{
  "encoder_arch": "densenet",
  "model": "contrastive image-text model",
  "dataset": "drawn branching plants",
  "train_examples": 72500,
  "image_size": 64,
  "crop_scale_min": 1,
  "horizontal_flip": false,
  "translate": 0.12,
  "cutout": 0.4,
  "tokenizer": "word",
  "vocab_size": 26,
  "loss": "softmax",
  "embed_dim": 256,
  "encoder_norm": "batchnorm",
  "encoder_activation": "relu6",
  "encoder_depths": [6, 12, 6],
  "encoder_kernel_size": 3,
  "encoder_stem": "single",
  "encoder_growth_rate": 16,
  "text_encoder_causal": true,
  "text_encoder_width": 128,
  "text_encoder_layers": 6,
  "text_encoder_norm": "layernorm",
  "text_encoder_norm_position": "pre",
  "text_encoder_activation": "gelu",
  "text_encoder_mlp_ratio": 4,
  "text_encoder_head_dim": 32,
  "text_encoder_fused_qkv": true,
  "text_encoder_bias": "none",
  "text_encoder_qk_norm": false,
  "text_encoder_parallel_block": false,
  "text_encoder_inner_norm": false,
  "text_encoder_positions": "learned",
  "init": "orthogonal",
  "residual_init": "none",
  "optimizer": "soap",
  "beta2": 0.999,
  "learning_rate": 0.0043,
  "beta1": 0.95,
  "shampoo_beta": 0.95,
  "eps": 1e-08,
  "precondition_frequency": 10,
  "max_precond_dim": 1024,
  "one_sided": false,
  "adamw_lr_other_params": 0.0018,
  "max_grad_norm": 3.0,
  "cautious_weight_decay": true,
  "ema_decay": 0.995,
  "max_steps": 5700,
  "batch_size": 128,
  "epochs": 10.1,
  "lr_schedule": "cosine",
  "final_lr_fraction": 0.1,
  "warmup_steps": 110,
  "weight_decay": 0.1,
  "adamw_weight_decay_other_params": 0.01
}
Rows from block 20 of the image encoder, named by matrix and row number. Rows with one number belong to one channel. Each number is 128 + 24 x the weight over its row's rms, rounded and kept within 0 to 255. All counts start at 0. Numbers have three digits each. After the name is the row's rms in percent of the matrix's.
# conv1: bottleneck pointwise conv (encoder.blocks.22.conv1.weight, 64x176x1x1), inputs 0-175
# conv2: growth 3x3 conv (encoder.blocks.22.conv2.weight, 16x64x3x3, transposed), outputs 0-15, a 3x3 kernel for each
conv1.16 103:105110096108134141100136132136098094126098094128117167142118136092104125139105134106088109122102152141132095145097113163147154083105138142096127135130105113130130153129110109105098112154131130140094056088142158152136137138113135101117189144128107111146120082101122161122120123107095111169128124122091138137104186138122131113092142113118156107130107110132115131105147113149143124123117085145154143131117116125139155133121176122122144167144088113068073094175121113080116131128080168107102113144109118175133116116105144127156174095
conv1.17 095:143171110148109146155137122119150140137120138120155107110106140120157149112116088142135116103174180138139155097097119149098168179121110110100128127130119100065110155106110166111148135184118153100122136136135114103135105138110156125133161119124089130115142116112132161115138107126148130153095105091114119105130115173130160143127177081148066126123125145161111112129131150142176129119137114133087139103143096119095110129145146112123116105181089090131167115153098105098151138123106113115144089141116108179146106148101120117124074168
conv1.18 092:069131134133123120129129173128144184118139156119074144107149119120145112151097123131119126151141149056117156148132092164136126117127083147097128176146094158093110114151132107112114116101129110146086116137085142144154130141144089122092112121138128103156168140132097110139092123154175137142118111148076157136111139126138125168142123121126126121138136119134137112135100127153125138178102158143111121127140122145132154123119114132169114070165142123126129134121196140111131138141134187186181123122161111084148132118141163153123105104
conv1.19 110:106183140109111106126132090149155129136113109160154113139093109109123212098145138123151118113125123153122129101119149095133090137132148084153136169122130088142124151136152134154099172153120126135094119137138079115105165090121130108114117145157136138157135130123142156140088134120127126133147086122117125126121105128122166119154128146150144137122109130127101126156124127148125135100127119137099112165135124120109180118130093125129129138164086054078092125139094152081126104139106109136068141111118148216154108132169136118118106123
conv1.20 098:137150102138139152167104120171158153168157125157140153143135107162150134133132106127124148094149129084154125115139122108161142114139130126140134117118100122119159170153125172117128146138121179107122104105072093099111141127113138129127076140097134171143160074125149137052139107091076118095119123144137103118125115150125108144118152136103116118129139099126178111139158137112154159160147117154127113139117107102123088146118124152153130134111129113196119144129105154086138135136147148122138171108153075108135111117076152167149122163
conv1.21 094:075129166142137122131124123122102120095154141117146166148128132153084124109183095120135102114133146132117088097129112125131102101158131080142108127130155112141119146101108145112144088153144099139138106108132127120093139148189112127133115105152093151134150149111103170094165177075105140131119137107122148062123160134080113149118116138122125108110119137101120131106173113101110119160112089120107103100113121081114148139105165132128141146144076094095136097154125158138115125137086096119060131167117129128146148117101143124105155141
conv1.22 110:149117120122150119135102108121168119105173132163087095127113114166138130171124138176137126156127136117195127123081112115133094087144147111103154099138119089103142126141138146131120133119124133111091155143070127097125086116157121133148113127104130154107137097173135152162144113121157126164149179104092115132103141140132112131142139140133154153125153075141147106093144110140118098148105151142116085116104112164137122123115095126147137111155138140107107165094120119077160145116179146089121107182134138160134145095152106171124107165
conv1.23 108:150134088108153121126116103145138136115136108096102127165139112088120126134129089153115130108098065158148115138143163108173143106101146136152120118159134101130090100103153080118136109146120128102122084112120169150161144140118175111122157149140115125140143142074154139086145146127107113118108157151148132119172145133094138119121127120152175155112107138143131112123135152115140129124134135136103121138108133105119133144140144109080134111112163181078104093155140120087155174140049156156115113106122141118178113123061131141143113110
conv1.24 115:126110161120133129122149108129123176105134111110139101079130072140133141115117112122165114148107115136114096112174153126114150158144121140096161107116144108123126089138102152130127141107114145099143128114119146109120142136117180118108159115091135131144126129116108086089150156109158139156110126111123132107132080151114114102119116107122123121148126149143107153139152131077107125117215140137175114119155154172101115127138163154120138158119189065157145108120128171188148176114135112093112185131089127151115138152130129153137144140
conv1.25 092:124115149084117109128115139123101109127122092123140127135098119110139152135140114133127109125142139105135156104122113108090134131118133092128128107106122160082138137134179173128129140110148134167135081134149118098107101113132110175123133128171125120099160086177094139146134140126129138111103127109123121167127159160156141129110102105108119095088133116127135115164119167121138126147143137148098157150119096162156166139123110143142158138130106138104093167127141123131188135094118117102126105144197178120086119117133060122109137225
conv1.26 095:128125116123121125106135149144127187130120110139110144070141079129145128127134132127141137133166136152126127127126132154151122133116071162129107143134143123121141121116132127162098091165125159144151116118113096138130136135124106120092152101103131124105106144096207129134123152101167120087136121126088158133122146119166089089174098129161122086116145152162145121130111101119110131162120145137130149136138102130127099122156117159168090153111159094186108163114132128118101109138110128115156110096205112086113199154143150155131123104
conv1.27 100:125116176163148119180120143109134095123119117110102112119099104127091082130092121150105112119140132126122116106127158131119147105141087137142122120127152109132125107083168113153138123123083081146128099093103120115126127114114109130104141116104129138125117141135116141131085128127140169134159120132142135107123125126130131080133089134108170165150112139141083118157136069150151106125115121146158177145107154163096109151130145141114106081116114117114235135113138158119186109137173132092185125161128137120143121133118097136093106150
conv1.28 086:102117126116158118166126130120057144108153141112125086083144127156092099112085106139102105118123113168128124111102118131106145110116104119114114127111128096153102151145145122111117103135123112166143147161154138146100172137113095121116118164136109091150140132138129115105141165155100151118119102146145094123154114144088121147146160122114118099140129146113089110199110118131142145130167152146067136132131106129108121114112132108121134060129081163121108111174128099099081129126101126128136085163177106157102096110083129096148119116
conv1.29 089:106150144130124116116136152080090136103152157131085163145120106144123116132124097127145129169150107130149135122146101128116158137119172107105120137160130163129133146096119122154121157167157127109138164132141123139122114124126191152148124123088123113123187112085122141124080105136153071128099174149124108115183138143125138087143144090146141136162106164119164147104196105136119104097123133119093079124142118150133113182117104148139141096077137103137102118129159143146115179108113107137126101177130130117140130161146098114156123129
conv1.30 094:133156118148102154143149141096187128138157161092111101090150141155117157114125158155111086146130117152138161128122125174127141109155112196136105120073108096123137124138118169088119122114102106141133121094156133144138141169166100136094161145118117119119115103131169129154126135120093124133116123132123130118160157137106119137142112122141115071148130084123111140150068090127135095137133157148145139095158137133154141142148126130146163109136115080113110080151124149103118116163103142108149086146152125149112161102156122173165175158
conv1.31 110:118126140129165102130143137109146073139162152125134123139160153120142139105171118118128137138126113125111144132147144118153144170122111082128117138119112109108136118147121154143137094079139112159128116178128112140143137160139142143088083126103108124134137117105125145115128161142086179113144130124146122175098180105150054104110119153097124128135119105112111146144137153133132134140142146132143125112101146149121136124139120145143115118142056186112120154131145121085132127141144092138092121189186109143134112060144161165107078168
conv1.32 102:130142098105122120121151141149147122147106126128083180088117144096141148141100137104134144109121113083113111154144108121130132112108152159133129140112100138094156147126168124120083139124128135107128095087054105142077119093116130115118139098104118135080120142099137185156107115140149136125121118110113121113142139121166163128142102160110111155145117140114145126149149118144152121109118150108127121161152100107150068128148113128141115158189101131122077100133172144192097174141142129102142135151118140150081113172103134115159090154
conv1.33 095:134114136129114124121093120135106126116147136134091107172140117165097130082080153141076082101124103146095122092126144125076107133161147116113098147117137095131126157123148141114131115130130147162102110150139129134127107139124106117128113149161131107144137132139129132102107152148133118165121104144138122079165144093091093154132122124142137140138123115141127145154125143131121134126110143124144179095107109111115102123134121109173145077112127184139090128151113105135104105080103102117155063077225118151111126148107140102091111090
conv1.34 090:123151106159125114147134121099133117128108114112135115094117136109134132120080087146116149145156114127154123146149103128123176164147126143111134133101132108131170108129132124112151114146178109161119112096112050115158140115115164123140131123150130111129131138117083121150121109121157108058105152136105180128158116140127112131099165156126171146137084133142123147129109097112127100119109112154148101056109112111121158107135149132118137120174115093139105115079118181116133085118096167099161136169134101133161114115139106167169110161
conv1.35 097:072171119139101133105122075135093110114145142112099115148159113104120173113110102122129151170130146124119133082090110159144133117113125157158111128113115143136106163121138116120126104117124096152141149171157142155133139146122078141108089126136131112141102125127112123099119157103119107111140131128163091065141150132142102166120154101104120152134167094124128162122123105137110122138144146082148093106118134114149116101153131117127141152100096129100154098152173150108119139137123148168141124121123132187195101142129147161167061173
conv1.36 103:085126139182116129125158105152143130154131120127144115157138167129116117136094129132133115119121100100159128149124080158112109136167091134077150102136129125145136125127142149126116169129124156132162119145099162146113129122113163101096115095123113108123117094113100170094093153145122103157100168151159147100182117103139147117127147133127104088144118129098150160150140150130169137128144099102147113124125102101108128109115124153108088124173159111174066174134082119177108185119121119094139132146147139140140117184123158129095148109
conv1.37 102:105161161141132116119090123122150158085134139103105128108109132170157122099119110129135139146133119110159165124103118135159100172133145134124107083145169133107115158108084143119151123123160115150156100126097118113172137107161101125152116078124151159117136117153115090133102152119154137101149153123102131105149166122165146136152110097129078124132135134130155100120118097125108149147140115095137080133147144148182130111158147188097087096140142087088087140147131160095150112146146162186169126091108131147139137102133133162120145153
conv1.38 118:106119098121146128100130097114104097122116143121109074131142117153118119146116107145138118136121117120149153125112146104149120139135117151151131089132128112123109109105150113131084121127108116115123119103166126109125140171133081112110141137130129118138163124130104157100121112136149153112105113124140126185107104141087119151105118108142147145118125175104120117117174124122126142138122138173150154091159146124140166127105144140104102150142126115166074083114149111130131252145169138117139158097104090123122180155156142085151064142
conv1.39 113:091142113113115118086127129110143128064140159127123103131151123139120135113118110166139146127088134129111158124150142138142144148107118121138152137127108153125102112126156112132063124147070134153073150152086081141124150167124106171117195123157107147143103167145113133102130142087164130113142114144140160123108169161136129146127130104145145123106125115116124130107133118165150111124100124119119114161101114115090111102147098167129083151120180153121089151089115150099145136143174148123140130113153168168093142130146166131179146155
conv1.40 105:135118134126118140095085081104140137157108096193104187123166105120132127149129105109094091075121134083138126106131097106102120142142126118158151148156119099104141139110149133140151114105142115127111146135088122170129168150136128112129095171129135102112139084159122170130143116138135132138136117103146103122142134118142132125104162193080140145061125093179160129090144131135114110138101134150103126135135121134166159136124120097122154162112187148116084067090122102119125126146132117122123141098130137109132144110148131123134083132
conv1.41 090:089128147113091114084123124176124115133160193100118082114176128122119085128130116138108104100138140122104146171099177151139132112132115155137125188111132109105111115117145133142083108124148130151143156119095127126144102154130117143146124144143101130159121156137133131172110138155158111135101139138104138167133150117122135154082152107183118122146106128114102133104120143136114110128075099121097135152133122129146171127150113113131108074118125136142093143117139122122123138108150149192133098168189126171145135117166103129195147144
conv1.42 099:106128147116158105105132113108148150121143082154099095133118101122128137141121109131108116125130077144131099173148171122104114093133105112111123087103149133132113098123127118131111129131157124102125095114120168140202162123129117156117116170114144142111103132141119155113161139090165137158152127136135123100130136099127118142118136118126176127091080117098164130140155119090119152154092146105185119086110154157139151111163129148134127128088155053113111125125122130119214120125146150127143137116139142098176127136096131119156080095
conv1.43 090:158124147138140133098129119117123113080152134127099134122129103122113134102132122104118120103101110141109181162163115113118121117143135131118106091106108123107144138112124143126162139089135140166147124129129123168108114110122116174128129117141128147164138145081138124155160081113104119144153129111113180100155093081100079134110077136151116153100119152099150115163112122144127156097101112137081197118099102131100139121110113085148135114165124103174108108156108136132081167126122158190111149101139114076124130154163157155145160139
conv1.44 094:160107153111136152143150122159131109127124128101138109120139179126124122103145102122141149109129113151194137117159108131129132063126150115159142119118147135111153126162131128114154137125141132115195134126138115124094124142168138128086118113096092115141139094127133148080163128123120145148134139130123088146131127099087133156129139136100086073160106131111161134128125144121125108143159116154156122126111118093105127168125113107116144112166099183108095062179138143132136189111128143153117147093149133143130101092136082183145081146
conv1.45 090:130125122146141178128129189072147147130130108130110094171161095103122164184115111133149158106134144149134142110151119139095131133110089089080106131142146153116090132124098112109124089147112124122085137106102126161143117126098103133103174155122117151148165118094135128137138122114153147146061125123123171130152159122131130143117095110116158131124148123126145095153130118122167098107118099145146135135133141148119159142122154094142144078164135119102189151147132147092144124174094152125113146184138108099124146141102155150127102088
conv1.46 103:122126129130126145127168095125091127148138122102117099115127151135153157108138150121061127137130058161164086111146183124139105154094168129156129099155111156130128099118157114138164170119116136141091104161169115190103135133135124123109139111107134190141150137147132110143137094110108184122123118146159116081112108115129141122118113133102119140095117148122149135139111104146141103136133162095124174112121080147132136113081119114144179148112106096087118103125123123105105152125156146166153141165152120132179134131170118125131113131
conv1.47 074:091171138122141138149118076129120161158146113119118122178109141157128091146123091128129116113147117089101203172169145168142124123144099128148111122168172116135098131134158166118115116130105123120115152166150128136154120108134137109103106137151156132119142082134127157109142149156137130121098107113133137131147105129109131160137108128118134096103154130144103109135150086131126101095143121153113070130115126086124144125160135174145107092133132120138127130130173155114138174108072182116159159216115123124131146113145117129151149134
conv1.48 098:138127138125127119143100083094145092155128134121177112131113196102102139127139109094117149166123105143124093102138129156110138162121129124110116089107118141117155115127093162128160119108140122148145108145133162129119130101136101118175091131148138120145093111151162141128127168115158140149166121135134105065117121105115114100128118114147160088201103146120129112106171084081118114110141128148177142125120155155100121138141142141101140167124138116128158116116121152077162147108138163126145137099151072149097125092113108181097125137
conv1.49 103:114090120106100143143156122113126123145139093126099169111104124119063138122136131120094128126112115141143121103129083177118132128154108139119144095105150166102141130146147106145140180130143117140120126144145147120125128137092136159106170104148116103100150118167140097128131098157104111134156174147126119119097143146126142129125144154159136097106098115137129136083097147132113138124147130119102154172143134155121150093111145136140135131150143122116069154137080128145103145154133140035191119173105168131165152118129167155085115170
conv1.50 104:100139109126150151119120135136119125139110111164133136088097091112133109105134120146130124151109136101145145096134109152138097156147115126122173157121126120096177154130105132145149150106110105122147141116117125121123127135125136119165079112132148166129160104151115105132124144132124110137148133098176151115173152079124128149130146127087162111090124130156136148099143107110096147096193155093123135129138125105124140136093170156129144125129115090125087088112121126179110112135144127108126126130124133124178184218143056154073138113
conv1.51 078:130118155122148080104100156087145143119144096121150145142130181131153172111143130112147115120132127123132144109119128118119120141084121124112115118133120117136165124111124113126153130125153112123127153105158118150142137120114136140065074135112124087137139137141086133129104127108157114138106090136128126090144141132134101144114138144130156126100109106125112131114152103134093092105133134137168151117113143110122086133184176110105101114069134116116072099158133142101141189161087115091171145215128136188156129114147121079130144112
conv1.52 097:162145113121120120133186151136170096113124118104116100097171135136165177122133125119109129104117121123138105158141159088157158110105119162140138146088129131107103110129178119087142117181125081128117111085135121139130123157131114117122161099088146163116121114128071145085142119135157129069136130117124098134104105167107115132144146142119145157120120152126143121140139130095076109087116161146196096115128119119122136142127113119130120098146175167094142128138169136105147112100135125150132097099093113123136165127153123127146124063
conv1.53 119:113097124119133142082113105142114125138117107159118177144120140119160161127149116122141127122100134098130146139138146111141129116093109103136157120143134139100119139133163158131137113111168114139132077144116128136100140088104142090169136086113117153128126114120076127121104108148160139105111093103108134155129139116184144127119116179104109147098099140136132120135110135115141146149142118139151133136117116089140087130132140137104115129132018173081165152128140142130115120108104153155125074143156165107149086069129127142167117187
conv1.54 108:136160129152169126108133127148141131123118105105111108108112160124106191151118151161122131099143151162112113149083124112086145157109119136102069157097086112090117126118186146199149102107127152119100102149138125143112121153146158125099121135146129119124124135148163097147173121125125134082153119171111137111114134107125124103140111118132119126132159146146116150118048138134130117163122120133145116132120120122148153115129120138130135155086152111134190097130139155107187155146092130116151121152121126148101115116124073139137152060
conv1.55 096:135114138105109147158151104134147133163142120151150130125123111119173131092141125114123146112141090128155125091096130126158126119123095116145138133162131110105128161181104081108145176111175169138150120117138138078123122198106113131133113191128168127135119082104141114094113135129108118134090128140107119142125122113090100160120129160132129131096123099134112149098140093118138154180134148078119070128119145141113161126122152102144119131183127115161120184114141146133093090118181133176127135133146114130163113141138143178145117118
conv2.16 113:114141110094099062159115113109103108124073106106104099103131154133136118109140065151141087102139125122099126154131152129160156136141124133114137162137126142122101112111121113104091181136114116104155129120133105130124146126107124105126092104102152138113101103114054130127150128143117145162140129138100096103097121129129101123102093123109122110135138153111168127079132088125135171132141130150117128124116136135141136122138096188208167
conv2.17 087:115109134123145193116133138135121112144099127157151151161112131170134132107135094113182155124106139134127117146096110112152129173118177104116137128140126105138125155146143149139141127099127166126160103151127141149106160131063166155140172129142159122160115076126116107096124116168116147112108124152108092151150116120142165102143191146152159152104168137133115173104103121074146124141077138126137145145135132154113118122134104164163123
conv2.18 100:130115104136139096111141161117128147159096145157137121115103129123112086136148070141151147109121140105138159132154156122122173133130155110117145075099185117061191124115119135138134132094133161135171135122129187162104128130113098118146104119151123136128137117138141143160137129126133131146113123142156131115127160153111125151142105190105128117137126140117154207091119175118115130128168105115147115141122135141156162171130112150173118
conv2.19 089:132123156130160158137080118123119120137137156097165120158155090167129117092146193070155162107131148125139132078103099126171118140120104133092126104116136140126142084098164134136148131154144154138109104126162154162168158136137132133171147105089133128080104162168134134134114143129152147131098136153145132123115162159138157159121102104149159174142154133138165138144109151137117123139150135134123151066141140141097156134144147128092127
conv2.20 097:163134103119144126110091105114119120118079132136095129130115150162124093113158155147148086131129093143111130097102144094117146080110116122131142121132121119135114105102142118106105138146145153122116106126125113090096145120134164108116150116101117080068127166171100111152125120129110123081151147174085119162095137145139105075142143112128113147133115138146167148099154084134100126108119108108102128170171143140102072127150120078094099
conv2.21 076:136154115135120064145121149166137112119109127126145096126140146109115111176120071116142118142163103178130185154122125137111126079100107126095102154155133132134095134124130100082104144092081161098137107121124117148116158138077117120112076111103108123148141144094096137146146108131104111127119087111143127078099102119108112112118131150104147132141133104111162126091116088112118099129091145142113137159169149142163139164134103120098151
conv2.22 094:105163155169118115093166073114120120129140132157168118152127146120132114158122134129145123130128104138119144091093166115135135164116179178079154145137133140174138136129099162119131107119132106151126136119134134128152176090156126154062091129091128140155113136163129149132110118094113123121108120125140113141132128166153120120106114053085139117143117145057157129088167140110131095124141122133121135096105144129137146144110161127105101
conv2.23 104:130130154134143170116106127118156118128125144096113119161137102149138094119156128169107138104150109113095112119164125122200160180161152122159146131148084139110144099117129107153144149174160109144106113117085111144119127166136126152154150156121141133164152159094109115094099131126171149109169138135139154166154130163160185141117146131173131090142118147101144109162163146161105125115167108147127166107143149125112125129123135113141091
conv2.24 106:158105124171140170117120106171166147166156106148125112115103202084092163134099120149113143148112124164136107111101115147133107134141089121109156115109120101146112140140132107114097110135109145068133146120150094090123146126111125093119117128118162149120160131149141091171128120121119131105103130113130127138136089074135115136136078133086115121125148126165105111157118138118127084107137064092076109124118138111129163145156120109127103
conv2.25 112:113123126133119128135123127155133133119117135127121117127133137113138140127151114132106137136144135114125106086117079117103064102130099104131134117120123109125136137143128172156138087132118124133122144131110129133130130122123150115143109109154119147184146128143139165124107101065055090051105081090126156148124138174135124159122166098144140152119156120155124142104142130129157131139150123131142173023148181154118156126144125124144146
conv2.26 085:127102131137146128130159153119141147151107163120118111132137126125105141116118122098125131090107175105118123132125146143140145133126128131113125174098134170116094119138131142120167119141104118093158100151110156136105166113168158140119126128142157180166133109158158139117066121105113122116124126106158089133130119179124117130115137130163105114163130116103119099130130127154128145078090131079106080152110161139169213146156113095122068
conv2.27 102:162116088156139118173094118153150127163135133143122130128125164145075128156096129137133121123102129163108109134193131105147084082165082140124106141139115147127134109152133136130121157142177146100145120120135139141158110092099126134112202175186141141170158106142141084098143128117127145137146153167161161123096124108101114137131137110112120120124155144126114080150117150126136133135115107107129108144159148170107099161160116127149132
conv2.28 076:121130118126121086094113097124106152173126116149163159105106119130143135145152119152124094158158138106130148115138152159181146103146152121101127132139100147130141133111162171106164123095122086170144114143112130122148131143126133100158124101104140134152119121144117136135151101096099050102122079140111091137164145122088101127161146133165107136135118111129124091074166143131141142116099130106083121172134125183136138141108127117109072
conv2.29 086:121094119109116116128160122126137109138142143154122124078085162118081134093077062122128121116117122060154089122126113084125169077130158167148106135153078176142109134160118160114165102103112170114153133123136142124141138150127101150149136108122112108093161131137147126117138170112147130129071122096129118113127157138099140107125122135114141128142110114120164126099131114098099128122150114132139135079143148097094116161126168131139155
conv2.30 094:120151132165090099113146140131095108132130129111108122128123128134154092105120123082113158140107161119153128111132095132105119159112090187140170125106126165206154139142133102123129117145146117156162088164153144114163155098131149094132125142170167151133148127103073098115128124129092131116130132136163127110142143122161113140169120101116153120149129111089099082097173123163151125136144126126148150161104127136159133109141124141134194
conv2.31 102:155157136174149082111083084105112094141101130130148134084131117105155150099143159129125110139118104111118150116132161140116155121163131128147095161115130141090132125095123135124154145166182125144126086125108155091112132109101160120121119115120112136113130140120109065128115119109117114126160155179111130118142131110141093137130136153177171185154163166153127109118144104075113126137188150146151120104158159134126123167115156136133132
conv2.32 086:151149161144133127184130192143126151120128146114128095130113136114085153076166138141134114097113127103128132122108142136165134163132133099134159130122157148121087125157137130120101145128121106126103126150128127126137111132165136107084126112135154120162084085145120135149098127124149124106138111116123112131142130180141144150106140097188145195137139105118135146094074139102109154119143114095123154052126160160135125086112111152165150
conv2.33 112:122113131116084107126143127155106150122137150130129142087137146124145137103098112173129116117120113108135150127111155177152154124132137127119136118132138106125128155125135175116166116091108109118149111124139107135142163130145139101146127126097123115127125104153147123119152120086097037074135073127132127088088125135109130125153132108135137090107137114134116137086147131135134126091082124065064076148137104138119143142134153147131053
conv2.34 101:156105137106116136126136146127141123191117132153143122149142141174171096144116091131113205144122152144141176149129089153129117155135118135140121128097169113102160102156114140128120130116123184168135140129159130123107146114113128130122143138149161123132134079107143135100134134132128100124105121144159122110109093085144134119140142185157106164095132149174130192098108141112099126164134128119130145087108135184143120093137090158112122
conv2.35 097:142126079108128148125113136129138238096146149134139152155092082145142094108143114123120161125098120138170151111146121114111118135116125147106162122090163137087128110106133112129131111168174148125144161117140100151130129123159093094145079103104090115086124128143165139147135127121128110120121159160123131115123142118108096126092101101111166146174127137164112140139105149142098133137123126121110126126145150092137099154108105189122133
conv2.36 108:170155157149132137154107079131115119109137112119132126073124158119140172071142214173124118151114097090123101080111113137111158162134170148143184146087154146113132135119117133125132152151119139140114140108109140126108177122106128113124089117144108101119111143142106103152128129138157137127143114124089100157085106121087121159134116106107152137087145120165144149099119165111135163112114082128123112160164114118113131128116139120130139
conv2.37 089:157145117114159087121147124162138129112126154124124195177066156188092137165144076095152190144098124144201126129122137127114143105099162123141147128110120102127153125133160120137126124109112129135162158157139150127106108131141137151153109107124163140159118145133089108094146119121116171133127135116146124167110136114119138159139081117123107132099128109101111146135109119167074113131146109104122133113120121123155118124120157157139174
conv2.38 102:143125123130134189114138164159165123102151140133147115147134123110110129097135122131139143109125124150117115174118109109110097112134165139142147098105140136116150111118115079126114127122119122122111157151099115126135133130134107120153161157152153131205138143149136140081052117115140162164113155120124161177111102095146123133113125115092105113140119140128118128143170226140122165147101109134096145109142147127115179111128160141136087
conv2.39 109:103106106078159143103130125126132127126124128151152166200131134131080053140153112113130114106129144117158163147127134124132123120129136123127118143136121138134128150162136148148121129141131120146173112140125126140128110102138122128097145112119153172163111135110137128146085163122154161110156132124201123051150130164104097122099121096139111142125127137132111143151098137129107108133157119137132158074142154124186171113126089091092101
conv2.40 089:128117141124092108122154152166154155097105156101138139146117114158115097113133144130119133086125105139141142149135109048157146116105107111135122101169141097106110089138144118121138119150150114117124143122113125120107136130139113160139123119131128135099136141138075169126137117119106113138133142130173148140133156098115076105089119160025065107119114098103166174136151102120133121141123145121120134130099132087155143102113085127163131
conv2.41 095:155129123114119119106124086149100177139112126138104133171114171143109108094156123091128120148145149108165170130131108140139154139129138122135082170147083156115092152139132149136161158134176150158186117118132126137128155147107132138120142098129134114123133123132134064077129136118140161115157141168144088146113087100131123123149102133122081102126151134061136161079130108124108131144117144127141120158151161117185117119131090135138141
conv2.42 099:137143133146153122177107129111168151112103150110140169140154115143146104167129119150159163129136148125108114122135144136103134166096107113146160072138123129106152121117103135148110127168150164135111141094133144128136096141152135121162109130151144150171092129144123087141137147122146108095146142143168127132104100076186146121122112164120100142134119148108119126156129177164135154140115121136161137160144117191168171147113058134161110
conv2.43 086:165127164117086111131150145138143117153095103141124153173111142171107134120115127123117144139098096153093133136118145170131104103137124193111092147152110105153120143143118148146147107090142162133117114137147098172100094145106092164161114111131151130177096138074103090126142148147114122081167133170121125119091134102111138117138098135134125132131143131080127150072127118133111113113117137166119111134116147118180179102146140115136098
conv2.44 093:143152123148141128089105160147129134158110122165142149131150138127121128160095121163138138152109093158123097107093120146113106118113135174143171114112150068146141118129119096106103186127131150122096107128095131113125098144100144109105103125146103123163120112144099095106152141146140129115170159117089112123128133137156134138146128103175145144141166155165062117085132121077156148164145151130105130110167167091136118076096153130133126
conv2.45 102:144108093150127114122142157136138105172141138150125108154159116151135096103145092148154086170123144114131131133106124093104125146141145085103153110101173153068165131107143121159111102091113154088147125130155180153145135152125154107153155154159129116166110149066101112102142133126136134122147142119128104124059124118151176141134133158130175150132154125105137108086152133144122117150101087128164135134140148131079114142149132137141135
conv2.46 105:159152145111145155115138138126086091132139098101146099166167106140145095046122150087160107111132104147139119157135165103111098129141143158122109124133124157141148112128119114123131136108152107120106139118106148123148123111188138082152179132090150121173142117114122119135107097109121141140126123166179137178094075095173095130115125117158140082132109113115135106140138114150129156096129101115101120141166140084116115136128139137123160
conv2.47 092:117097110148127110072104106127160122136082152145140156128084161101113100084120104138110162100112118118139182105123097103147063148149115166166104124158129157151132127107134140136090144151162100134146127135149116192099111137166129135177135130161150102127152138118126114118131138157110129103162162186168108100088124114125162153131128123134138122136131149146127095096127143109137112115131129125132114161127154141151138184147088118110128
conv2.48 097:148153136156096109094126152138148130111099123151163136088123172168122157170109098144121112162140146145120138130101117184098121153116104129142149105114177088144115109130143130119137137124123163111115181088131160105156090115055117098138098137104127147109086074139130105110120137118143143104145146144106151122097164112164110154156100106110148142116117153147069116140129144122110092118145146118118123174145129138104144112085124149144150
conv2.49 095:167165148148127127171087102151143147114097143109113077099183118123142122133161151122161143101127126120100104114091131113121110092134101126154177133149137128126132131146112117128136098138098106117122146130116150101137135160169110120111104123134117213134113130070141147142090114083075146085125144116132095139110136145132118149104100145087091066093124100125165157106129136147117127114153145115092090144111127137145123117121141119139107
conv2.50 095:157144171183098132118101101128112127116115127169151143133164130115137119159155155135139109157113132153133104144156111097137082140106095118122120113121110162096120134111117145140102088086135167102140128115115117131153180136162171124134125111135091084128158106165193163123124137110115121101080102101138209163127141113119125107116107084167122128131123129170149127130121089155092140128114102095124116113132107146116129117106121095108124
conv2.51 103:064112088107084089163132065072126145145152138113105091074131122061154079083133124104141168123112155117148150145129106120141120096153136133163130112162140132121094116109134135131132118157161146133155106133119132153099127106137100092124152134112123128097156112101158129131138119088110104124141135158150139128139124099130098111104089114130126160120151130150164103093122138121131122135101127114157135120127140137139113148088095191138147
conv2.52 117:140129127116132116155115120129132141117127115128122105142123126115142104148139128146112122133136125136095159147114161171164159109151120112105095137151092133133130105102060051084032093094091117136136117128104122128099120108150127127112138113120118146169121179155138121156075173129165164167129120081156143138187128166126130133099142130111122124119128134149130125115121111136116111133134143158115149079139164149153135109128126102120157
conv2.53 124:121132111116166126132154122154147146095099103134090124158129128142118099126109124118108144147131119128124105108124107089147123111122125120122140132151100132109106155114163126104112110129140121162125135117114115103091112131140078125119124126132153143129133094086115146142132131111137128130126126141134152172163155159139135131133181121229181206161121139117124143144118114134148139141145120193169173065155183143136121137125105104162100
conv2.54 115:122102120158115106124118088137105098130129104104086127122163131129140138129120135088094131110116177107124155155131113170118112195144124133150102088149085120135136145149160146178135169121120097136148133141139156165128104136152104115132190171115106115119135110138188112100116118122113138112122134131173124091113144114107145132151110104144120100140112113148134065165121103184136136106112152113112150148138134083127094131151119095096087
conv2.55 100:150140139138136117104104088110127114117117139106103104147150113147160148119135106119126095146127141172120144097120158143119103100133117081123159129097117142075154095108114113122094134146184155114099125144122138128143157125141151117152142109124112118066149191138138136096130103118104134102154177173089165166126116105154117124147114124121104128143131158195178125135126103090101102101103097129132116163177140110106133098108093125145124